From a checkpoint of a small encoder-decoder audio transcriber.
Model: log mel input, encoder norm layernorm, encoder width 192, decoder width 192, decoder layers 7, decoder norm rmsnorm.
Data: trained on strings of digits, spoken by a formant synthesiser in many voices, 39062 training examples, 120.6 epochs.
Rows from block 2 of the audio encoder of a small encoder-decoder audio transcriber, named by matrix and row number. Rows with one number belong to one neuron. Each number is 500 + 50 x the weight over its row's rms, rounded and kept within 0 to 999. All counts start at 0. Numbers have three digits each.
Before each neuron's rows are labels from the 100 clips, of 14848, where the neuron reaches its highest value: "lies over" is the class under the peak. Only what is clearly more common there than usual is listed. The data: strings of digits, spoken by a formant synthesiser in many voices. In brackets: how many of the 100, against the usual share in percent.
# fc1: MLP up (encoder.blocks.2.mlp.fc1.weight, 576x192), inputs 32-63
# fc2: MLP down (encoder.blocks.2.mlp.fc2.weight, 192x576, transposed), outputs 32-63

lies over: /eɪ/ (96 vs 2.4)
fc1.516:492519485449469542481476515594532435482444543546496426557614483509468477575503431505480551586436
fc2.516:513422593389488482444460478584454526495502508516518518579585549482490457450452378513535560559460

lies over: /i/ (55 vs 2.1)
fc1.27:492563433493543513563533455523533479533394534465499419455561512517509539516569414563466503579403
fc2.27:486437484473464443449409464483432473498461457420484528458466492476468494418548393516479582497484

lies over: /s/ (42 vs 3.8); /ɛ/ (25 vs 1.7)
fc1.302:471485552528436491472489448575474506494523482484501579486571434587530373535561564430552538478574
fc2.302:530466524486489464482448532538453472473476459483471481485635567432439516342462492464520418570643

lies over: /w/ (42 vs 0.8); /ɪ/ (31 vs 2.9)
fc1.121:454531451528502542552412467484539484570516597460478461486600460522550469625456568514467541531565
fc2.121:483579506459471589523592487445512510484526493412440454424464515366505568537454469487486464477491

lies over: /eɪ/ (58 vs 2.4)
fc1.545:520497477529472496504580508583507504456488522498533447451482527370533498517594542505534482431506
fc2.545:504474496509476417422441500514516465488463514551603500437431545612525494387638501574502513563555

lies over: /k/ (88 vs 1.4)
fc1.405:488515454358448546505497422490472408588375429464431503583431446515512486541578426482433499489421
fc2.405:500421498448516463462513542497437532423532402441506512559484561494418478389568477441426507474391

lies over: /u/ (38 vs 2.2)
fc1.225:475578494605518515515507457459595522494498582498508563442494499594499503546409477525400530613519
fc2.225:488521567598496432510509519482470481400591512447524563482580498553454467383463412477557500551506

lies over: /ɛ/ (61 vs 1.7); /f/ (32 vs 2.5)
fc1.190:521492559416458506518577500591562490498492546497549559515521481461502407539597451551583495458540
fc2.190:504482504534502460420455516541442470423501457581555532557565535520444504333548483443565506493514

lies over: /f/ (84 vs 2.5)
fc1.146:473514539436493547516482434626561464471484639531516584558512442450575430519462436571526503467568
fc2.146:505474548531501500481490511503438542519466428610566566555559577450425498488505513502532516587435

lies over: /w/ (54 vs 0.8); /ʌ/ (28 vs 1.7)
fc1.221:485505513483488563525533503545548493568559642395491494440583505477575544546506559468539484445567
fc2.221:412508508475494513414485549570484502502431423478466530489424570486471548475553523465416464505492

lies over: /ɔ/ (52 vs 2.4); /f/ (41 vs 2.5)
fc1.499:511486513446460492531484490518518517482441514471478570462495488449516502465541509579513483515488
fc2.499:466439438548515397439508588512412505465571455484477419459512493497413561414476550389449456491491

lies over: /ɪ/ (62 vs 2.9)
fc1.392:496523374356532520504489517429491429538457457462486387543482495532485547556535417498521524556470
fc2.392:485436518454583431524473600377493604473543474524512529513477545541486532378419433556529493542440

lies over: /θ/ (46 vs 1.3); /s/ (34 vs 3.8)
fc1.173:462492489536440434523429433519500551438489506531417559556527508523607482534466554464470531493559
fc2.173:541522561554471467459452476592504435479499465372520530467579525477440484447454468484504453571676

lies over: /ɪ/ (75 vs 2.9)
fc1.19:514492480502485585568571443502558493558570512439492449464578450494482430561521444509541499536544
fc2.19:602498545478571519473512465434450535468568453483523488516581528552466486377427517461558500433485

lies over: /eɪ/ (56 vs 2.4)
fc1.57:499488410469404465456488475575490450464376504553534467532403472434558494520567494503497482392472
fc2.57:513458519460511498460481460563560474542530537609532556528435588547536413411643510477479536484509

lies over: /u/ (61 vs 2.2)
fc1.297:493549507514596556585588519441550547504519568525569470449508554523496588579559567583565557616518
fc2.297:541453446389546545560529472498496450499522487500468406522612448459488477470401426565586514493478

lies over: /ɛ/ (77 vs 1.7)
fc1.300:575537526390427513487546466508519484631521482476497527520496460510491434553476470421541406445472
fc2.300:465450508535567471509497559505468537411489464520406516511537508453466508363480545520480490481507

lies over: /aɪ/ (70 vs 5.7)
fc1.109:532481523392573525581545489480484540469526535484411574491484517362541586518402472566526482472479
fc2.109:599521526450486573497498511554467453501427498585693499497486562545463483535514410582557563472491

lies over: /ɔ/ (46 vs 2.4); /aɪ/ (37 vs 5.7)
fc1.74:479486573417471482446454519577501494488522537495600583485493523527514459512561463628560556547487
fc2.74:468480487475499482486504549457467497412529483528474542519441546482474587381579498479486416537414

lies over: /θ/ (31 vs 1.3)
fc1.387:500484484508469507513573442532475527460535544515459562548456483496563498549417516500426547484441
fc2.387:523549482545571547464578527467483570563500463479537465527542462509442618491480544504558525390449

lies over: /ɪ/ (81 vs 2.9)
fc1.192:484507392470505520506501527449503461577478473541542376469490521516475559499509460458550478607484
fc2.192:501455507484526426470476602434479575462527516555513560434391534461561494398516524557603520458538

lies over: /ʌ/ (30 vs 1.7)
fc1.165:509527507448465565514462493520537469507510615514493474457559474462518510555534462572534489578508
fc2.165:454597502555497527498566523539547500549506556550530518602447515508469526522556550531537444523582

lies over: /eɪ/ (41 vs 2.4)
fc1.47:449572462449433547450464491648542379512432629545500425498474385472534430503567472475496527395495
fc2.47:475405599444534464400418479545513492497471465547575632616436541559489479463587485482457516439573

lies over: /t/ (71 vs 2.8)
fc1.563:475547463492509524505567402484569391555523567502481549487476477592546497574636469539468519521450
fc2.563:507383586438503482460531510592499426453462442565540549535448528492460458495599494487475488495496

lies over: /u/ (60 vs 2.2); /t/ (25 vs 2.8)
fc1.263:500518554549466509500509475524448519460569604577494596478478486561556435499429571479475390487537
fc2.263:472516453435563491387451557460456420506522421501474386512560444490434430447456468448556544531503

lies over: /ə/ (81 vs 0.8)
fc1.211:509568450505411570497545469511547456491537545456451447517499491483548475668502542451491549472500
fc2.211:381456430444499522535409509623559463561432486343491407473508429421447451450536496510498458541579

lies over: /ɪ/ (63 vs 2.9)
fc1.554:492543451409515559563590502505541455633475549561532435488486493473479539560535422552517637610420
fc2.554:506431525502468489468412541505396529425558441468528517407501515567546449345506545547586561409585

lies over: /w/ (55 vs 0.8); /u/ (29 vs 2.2)
fc1.28:512527451505517503520549510466526516476484517528445412469567529432547523548473625469493505407524
fc2.28:502508528464455482411424536527504442530503428487538464492534537523477401424582457556568515517347

lies over: /i/ (99 vs 2.1)
fc1.162:525525433517538523521542414506492512564449478378511430438472492410522552509448400492472489515370
fc2.162:493448497529505436416455534484482429460481424324523495413425486491427509393561414541517519462538

lies over: /f/ (45 vs 2.5); /aɪ/ (25 vs 5.7)
fc1.205:573501489439516487585561446430508517528544511439444507433481523418562574518473550579505498471505
fc2.205:456534464428488537533502551564468408555495512590656400547486534580463500534550357508540522466422

lies over: /k/ (95 vs 1.4)
fc1.556:511522456367434544520501430503480419588425442458467477567428439528510488552588440485469508499444
fc2.556:502422513456516456455513559503439536426534406450501531555488556488426476377552482447426523474410

lies over: /z/ (47 vs 0.9); /ɪ/ (40 vs 2.9)
fc1.164:499495496539472627533471442530539492603547514499470541519542495603499427577383515493460505567574
fc2.164:555436495445551508510596449435525455508543501480445507485430490492485563458522483550466404455376

lies over: /s/ (77 vs 3.8)
fc1.71:584526544492510533515494475470493482585517468523490588584467533557529480534529571440461384454556
fc2.71:476466465552592473492569554544459482474531485469478378476522524462421526452481479478501492446533

lies over: /f/ (70 vs 2.5)
fc1.286:431542456476508504544540389503529557554498493438449528517523517570561477538578497448389540503504
fc2.286:517481456509530479561505488506472489489449462378518388441583559479470577510479547572519496552531

lies over: /ɪ/ (51 vs 2.9)
fc1.257:520537395350494528469472524499484388499423480530474378571508498501478509544539388503536500564453
fc2.257:504455564428562461525465552434502595502543507526520530517542556519499507408407423569565503573437

lies over: /k/ (65 vs 1.4)
fc1.353:533516487395418551491492482415518444531446566546425506543541468475498531522495523576530548493519
fc2.353:532587511476567481483501524540569479552486539500633459577483606542498513499491491479555538478540

lies over: /w/ (61 vs 0.8); /ʌ/ (35 vs 1.7)
fc1.537:527498484537484528500489485439489515477572544430501463432608535571504415580498582481538432528521
fc2.537:538506498416516549472474540501510421497555508428510477520499523496444472391487454548542456532357

lies over: /eɪ/ (63 vs 2.4)
fc1.105:514501537379374479443482494625533443480499556540531519533500443412568381502522504503531563433577
fc2.105:506496488482485565483475486531508471561449458605635548601533482520506434514508449447529462485547

lies over: /ɔ/ (40 vs 2.4)
fc1.544:563538522455542590526524490539570483504472569504518541497469511528532529525585494595545450509537
fc2.544:499487525429484540521591528577474438493580571370465469533482518474562585579507497455497473446562

lies over: /ɔ/ (100 vs 2.4)
fc1.325:476531491404505531468556513468514472513423519425537479418461537495507521530690552599559539485555
fc2.325:505487523535541473455488547485437543415530502413531508453491513497491562358584485465560421482531

lies over: /eɪ/ (52 vs 2.4)
fc1.308:460555415446478541424498474471526407504508571531448466486472440512563499521557518548510489467462
fc2.308:570478501469592559539547566469501530520634389392485412422525551470414526406451418514538494460420

lies over: /ɛ/ (48 vs 1.7)
fc1.206:510519564433458535536553499657572479523504597532554586538537503483506433530478412553552578498540
fc2.206:504474531504496509436475505548441492460477446598573536613565535496438487394483486422576548412535

lies over: /eɪ/ (99 vs 2.4)
fc1.454:485509470426484479448418521597547437464518597636525421521498528455541451490557442588556526533496
fc2.454:560541526528569490502512525545502511585478489486536506480457473480460639483416458513519505461635

lies over: /f/ (92 vs 2.5)
fc1.23:488468525411440541487482427490499493467553521543459551479579548483500484562456385632510531560404
fc2.23:521478548556444472510592444554520508514416495514522524393500485476455438556524562446463462502533

lies over: /ə/ (31 vs 0.8)
fc1.376:583608438492506502466523456481525435472512610498483464454459516478591555512440494551492545455458
fc2.376:381516415434575514512434543561449491498495422496485513463524402449393526415536444464509439567512

lies over: /ɛ/ (88 vs 1.7)
fc1.453:520455520436430589488565481629456472543518485541522476460539509456498476585560456527554579486514
fc2.453:549498547451478532476493457547472499496482489574519540598561459490527457454504531419572547387503

lies over: /ɹ/ (82 vs 2.3)
fc1.49:491578494524447519527497511468551498630562546541461460475458474470508571542380487485479548571552
fc2.49:496397571527584418463538615453494525440483438512496501444448546456419530398470587563489469497571

lies over: /aɪ/ (48 vs 5.7)
fc1.233:524516505423486505513472468469535501515493544504474563548534542514534452523508474562530571564560
fc2.233:480538483568567535476555581456436512479570459400568480489405548518475484492452517451507474280498

lies over: /n/ (27 vs 3)
fc1.82:447480444445412460472499425574530462476497608493424504503513437439606494520422535518492599389524
fc2.82:536481573437531492490512596408533552606504414432627460460482586490484469454542474524604533539491

lies over: /ɔ/ (100 vs 2.4)
fc1.169:582576490460490534580518483422527517498411575415492514406552538507507559511573548582538454511563
fc2.169:431408431581565462523606542564515527521532435509473413460521441471379534445435534400466455461453

lies over: /t/ (96 vs 2.8)
fc1.451:515522464521532544484515491482516468476532571532456504532521486541508468510493447522490460547438
fc2.451:442453580471387568373473519602436511428502500572543520517508462550507487571494490397519552480484

lies over: /s/ (85 vs 3.8)
fc1.551:476469466535541524550537371397525538480523540522409605410507517552557501534495471551465424516542
fc2.551:542458506405497474510575489488475428525518495444496476501466462438486525455559493463528397585432

lies over: /oʊ/ (95 vs 1.8)
fc1.336:490540481487517543515560522527556404543430535625556402518476520511501504597599547528472503551552
fc2.336:481459498462462426385435556540438419447458409529486473460482474498461453421568493484411566427530

lies over: /u/ (25 vs 2.2)
fc1.18:425501521570486515493526510437509555477487553592462588516479520481568549507463610545480514474525
fc2.18:530444451447490536410528552536503440544572435451493496452473502510473477446525427516456498405451

lies over: /ɔ/ (100 vs 2.4)
fc1.5:469462545437502494512567521452491519464475531452543545431468514471521495530628555642571453468537
fc2.5:493500502475545459447523559474441525398506505403521515459422532473487598374619491495547412477497

lies over: /ɪ/ (97 vs 2.9)
fc1.112:489465488490551504548510463429488548450566505454470455465554490481473521489343430492499438562497
fc2.112:584451507504583522461572510431487455506492497487514432483421567529511525437550536581507454438506

lies over: /t/ (55 vs 2.8)
fc1.280:512563514499522588520556421544577414542485584535487587487419475576557479569600470521455494439437
fc2.280:442436524440526437478516534531503465443498438567530502525465463497416422436565413433529417462443

lies over: /t/ (65 vs 2.8)
fc1.538:502576470435483530520510411545514341467404559536479543542527469566530490527581413521462455483411
fc2.538:477435565499489437438538530573494505433475412574531497462469535439407493485538482546469478504408

lies over: /ɪ/ (38 vs 2.9); /s/ (27 vs 3.8)
fc1.532:500479479533496557541560431472502540533567506413458501435604458488501444544488473514542450498559
fc2.532:595504572461578534477481464465459486466564484477528496543597525563460481373450508474545464470477

lies over: /w/ (61 vs 0.8); /ʌ/ (39 vs 1.7)
fc1.365:509548463469426504457465459432519427507486524441528463429561503587541451537553545514505450472553
fc2.365:495455451559479512539540522512554540571474478501459443439562456446448522533444527526411483445618

lies over: /w/ (99 vs 0.8)
fc1.181:470504410529457466518410463470525521471527569423425521480576496521590422489555614469460458475552
fc2.181:594526567419544529473414502497469531493411494497545499493590615502511465479422490554553516558567

lies over: /f/ (98 vs 2.5)
fc1.546:537523509483388528453459372595479449480521496416451559562475433482583376505580437449423465404487
fc2.546:525425479548522459509527578435474571410561479542512439389546563477494511439494593543570471482548

lies over: /f/ (63 vs 2.5)
fc1.90:508596468482500542532575358475577421532418649607441567499528516503576551581529517572448489480498
fc2.90:546420463515539402420561581595519506435480440550529513505367562427556476407539570461481483467525

lies over: /z/ (44 vs 0.9)
fc1.156:436468453482451509461593465580526476537512538467405510495374416452588501554506490466396457457524
fc2.156:435458474538516486504505564437537569556584420439451461487511540415522516440486537430550495439534

lies over: /ɪ/ (67 vs 2.9)
fc1.399:526519485456486469550518508456602471626543521505483464498442489504520510491419523481482503446544
fc2.399:553443542503550471504550598506532565488520442469524458449530505482414509411419458579536533495526

lies over: /t/ (73 vs 2.8)
fc1.534:449545485453503528462540384494496381512471505521477537512456493559556464628618424508506519457422
fc2.534:488373582481527443479544529596534468423496435535542492532489522483420431484565511463484426521489

lies over: silence (89 vs 56)
fc1.547:478511488432398530526451456596552516547506587460456541507509455452577477535471456500536505492517
fc2.547:499503489478467509458533553418447557546476418520580468401556641469442519487429507484502502499489

lies over: /t/ (73 vs 2.8)
fc1.220:443565475458495544480588396472556373541461580525493519481454441555563476574597472545529562484441
fc2.220:480374590466526444439521549574531435389492431534522530553466509490422441443540462476480423532486

lies over: /f/ (25 vs 2.5)
fc1.197:485582440457418584515554366536536448469523594537396519531500450441628412614504487539433505506525
fc2.197:517572473558550507497471552470550539506459580582600532525446465557513525485490584508536511521632

lies over: /n/ (35 vs 3)
fc1.360:547475508396445474528547498534525499475482516466541443506512516442587548499472505500569542420461
fc2.360:484512503539525477429498548558478461494547519504502504506358523552478454382557517543466526472641

lies over: /k/ (96 vs 1.4)
fc1.187:490530469411494590496539417513502372572426472474477527530414446552507499570595446497467470465412
fc2.187:498413519455504463464522536545436507405520399506509531588461565494424467412606506451415529454383

lies over: /θ/ (51 vs 1.3); /f/ (33 vs 2.5)
fc1.456:481467473530519560590504415446614547528497659538414595519426504478588518542462545545448519481557
fc2.456:560453595468552466452469561529478430400442453505564512440542541470429512459525472571487521594509

lies over: /k/ (95 vs 1.4)
fc1.520:420509512377420489498518468467468401640439448434485494549437411556487506551586445442482561520479
fc2.520:506409510460539489467512555497435554403547413452514488521498575466419481394567510442455509475385

lies over: /w/ (47 vs 0.8); /u/ (37 vs 2.2)
fc1.119:516520543547496515560502494560551502536560651549558563453521531581554459489533551487536412583566
fc2.119:480494531483529396445444551518425446420511415438486482480543474498455493414466472450516468492585

lies over: /i/ (81 vs 2.1)
fc1.404:512477428453513541552605446467507516586519530384495432448485509411578552589445433501530560490424
fc2.404:523497531542549464435470522402475448433534436422573458497423474591443508432569473587561404532532

lies over: /i/ (98 vs 2.1)
fc1.256:520529442519537526527532418501496509557445491383505435440479493427520547511447392509471482527371
fc2.256:493446493519493434416453527497472430469475426330511496415427484486428511398549406541506541462528

lies over: /t/ (57 vs 2.8)
fc1.481:539595508439489589523527393532529386545477538519492565523472458575532480607603448474509491527419
fc2.481:389359486515485462427535565528535453409555442476452443496452502507417464457534529527580333479503

lies over: /z/ (80 vs 0.9)
fc1.413:524527462511515545500526419398490532592532506493408530506480506568515543541379482513437508482553
fc2.413:513492507445544512504645451481568448599510465510462516509358481524555538482599537551479502454438

lies over: /aɪ/ (100 vs 5.7)
fc1.449:480459537335490501518555541441505528493459503545485499477540522425479606522371414637521521582395
fc2.449:518501513463550444507481592430482502431471453506590469440584557553433565389420518583547479564405

lies over: /k/ (54 vs 1.4); /s/ (46 vs 3.8)
fc1.33:456475449353422516482498450479474367615394427470468464568490424529479480545612445473488497485451
fc2.33:492434538438515464476494565489432564424551417447515528502485569467419490401560493481481513528375

lies over: /ɹ/ (29 vs 2.3)
fc1.62:533550520528503505545489463546523510451497541505499609486537477549538406577542565486491466498579
fc2.62:479522490477486573479533582564519481542480475503455434509490466468450589505477502578475506550570

lies over: /f/ (99 vs 2.5)
fc1.495:493477533383480468514508449554490509453502568478435587621480474444602466511456473545511528403558
fc2.495:562471542501440493470468514465483490552511483621574580556563557500444467498524522502514549538402

lies over: /k/ (33 vs 1.4)
fc1.93:494522439462510483498522472430514422623425442565463493558426496562470585498465436483397514559456
fc2.93:488456540466543487525485562454498526520543450452582428500480536486409516431553507527550467599426

lies over: /t/ (67 vs 2.8)
fc1.506:494563446473491535461516441454515392478544635517504512523439444567559446564599446553509513460443
fc2.506:520412587439511466483495498569499433448452429572529549548466525511449457467604473467409494480461

lies over: /t/ (57 vs 2.8)
fc1.316:470570441461490543474508383486545357480454609520495527548526473567554512555610433539467490514435
fc2.316:450403573508476497469586502592478501428471430556524517478495480418445504491520528542539416533505

lies over: /eɪ/ (75 vs 2.4)
fc1.361:473540438472506541529475479556522459485418536492481403505632483507496521540490405541489539592419
fc2.361:500411566414470472430468485586463480504486467463486508520539521476460463408511378510498569507501

lies over: /f/ (75 vs 2.5)
fc1.343:519455543416423483492559485501537510452514579521507585488473464425534464501476486546587523443556
fc2.343:555463512505505487436485540532412456466443410599610492597539581528449511432501484421518614477506

lies over: /ə/ (35 vs 0.8)
fc1.68:449556383411511513462464501402460357561442462493449415517426442561479576533520458508513509525430
fc2.68:467437532583519446453418557465444551458530461446490587431431560448506533403445518525543461546432

lies over: /v/ (43 vs 1.3); /n/ (33 vs 3)
fc1.10:503569553482460576430462524505479435555486509558479511567470533576518527525418476506435511478479
fc2.10:443548462567484554539448517485465599501527520461528513385545484475495571427474598467558454612557

lies over: silence (98 vs 56)
fc1.536:482479501485437562510514429513514445562504516486470463455490474506531500541480462545456498502440
fc2.536:569514456481512506445456557518474520377522486542422450601592434411512488533442537536500528482480

lies over: /ʌ/ (96 vs 1.7)
fc1.457:506510482462442526477535475554543422511552595412441403478565462484550463555534478515504465527522
fc2.457:432434457520484540512557518491533517584505473521498426423453424403462489536604498466488503534571

lies over: /aɪ/ (98 vs 5.7)
fc1.177:497497510404475482493464516509527466434490489551543436545618499451465467497341405550538435592443
fc2.177:529488546561482425430516569460453578408527549488487506402520523508532515418463574501528542435551

lies over: silence (93 vs 56)
fc1.305:488520488450465556473455450591530447496515613501484515515528483465633498612491447537478496497490
fc2.305:494459426612481402510467537402483610425571467460475488484542543526511521372481579485493409482483

lies over: /t/ (65 vs 2.8)
fc1.163:504524496524495562538612358449562444502519575545494604498451465553546457577568493574462476514469
fc2.163:517418590483477495474565488571499439454498463584536564515448527493449458490570482468486446515450

lies over: /oʊ/ (35 vs 1.8); /aɪ/ (33 vs 5.7)
fc1.79:529507505403530521546542541418492494534522498425450371469518550454512592519457575453541483511501
fc2.79:495478552500560450377482644560465435421545419535538417480536530551391470408481569502518486498520

lies over: /ɪ/ (62 vs 2.9); /ɛ/ (32 vs 1.7)
fc1.407:506481505505454591556574450531541504563573511411503465474593455479491396559526466501566516510551
fc2.407:613503533475562531468509460451448530473558452514530482531589524559470476371428512460561529431466

lies over: /u/ (98 vs 2.2)
fc1.48:513526465620580512542522484377496545470499489649491452443506509490492568505423610488369477518544
fc2.48:512506517621497481454496564482461541459534433590543472579605520499434447403481572539535590519390

lies over: /f/ (43 vs 2.5)
fc1.416:546549574417419589504491402587548425486493598511476527504556460485542440601551454554498511507531
fc2.416:453421445515502417472464640515490533435521417445548376435525532395439570415516571470552422574452

lies over: /ɹ/ (50 vs 2.3)
fc1.568:541553500537484503457434470482515427596435479553449573543425421536476463519512538502356470475545
fc2.568:552473485504529513564578545455452542449542492459561444479544514477475560377444478528577493492409

lies over: /i/ (98 vs 2.1)
fc1.58:519499458513519528482527415500492496566473491385516445427474465434516535497449390481480496503399
fc2.58:496456479523494418405409544501483412467492447321511484397446475505437500391570441558535535466560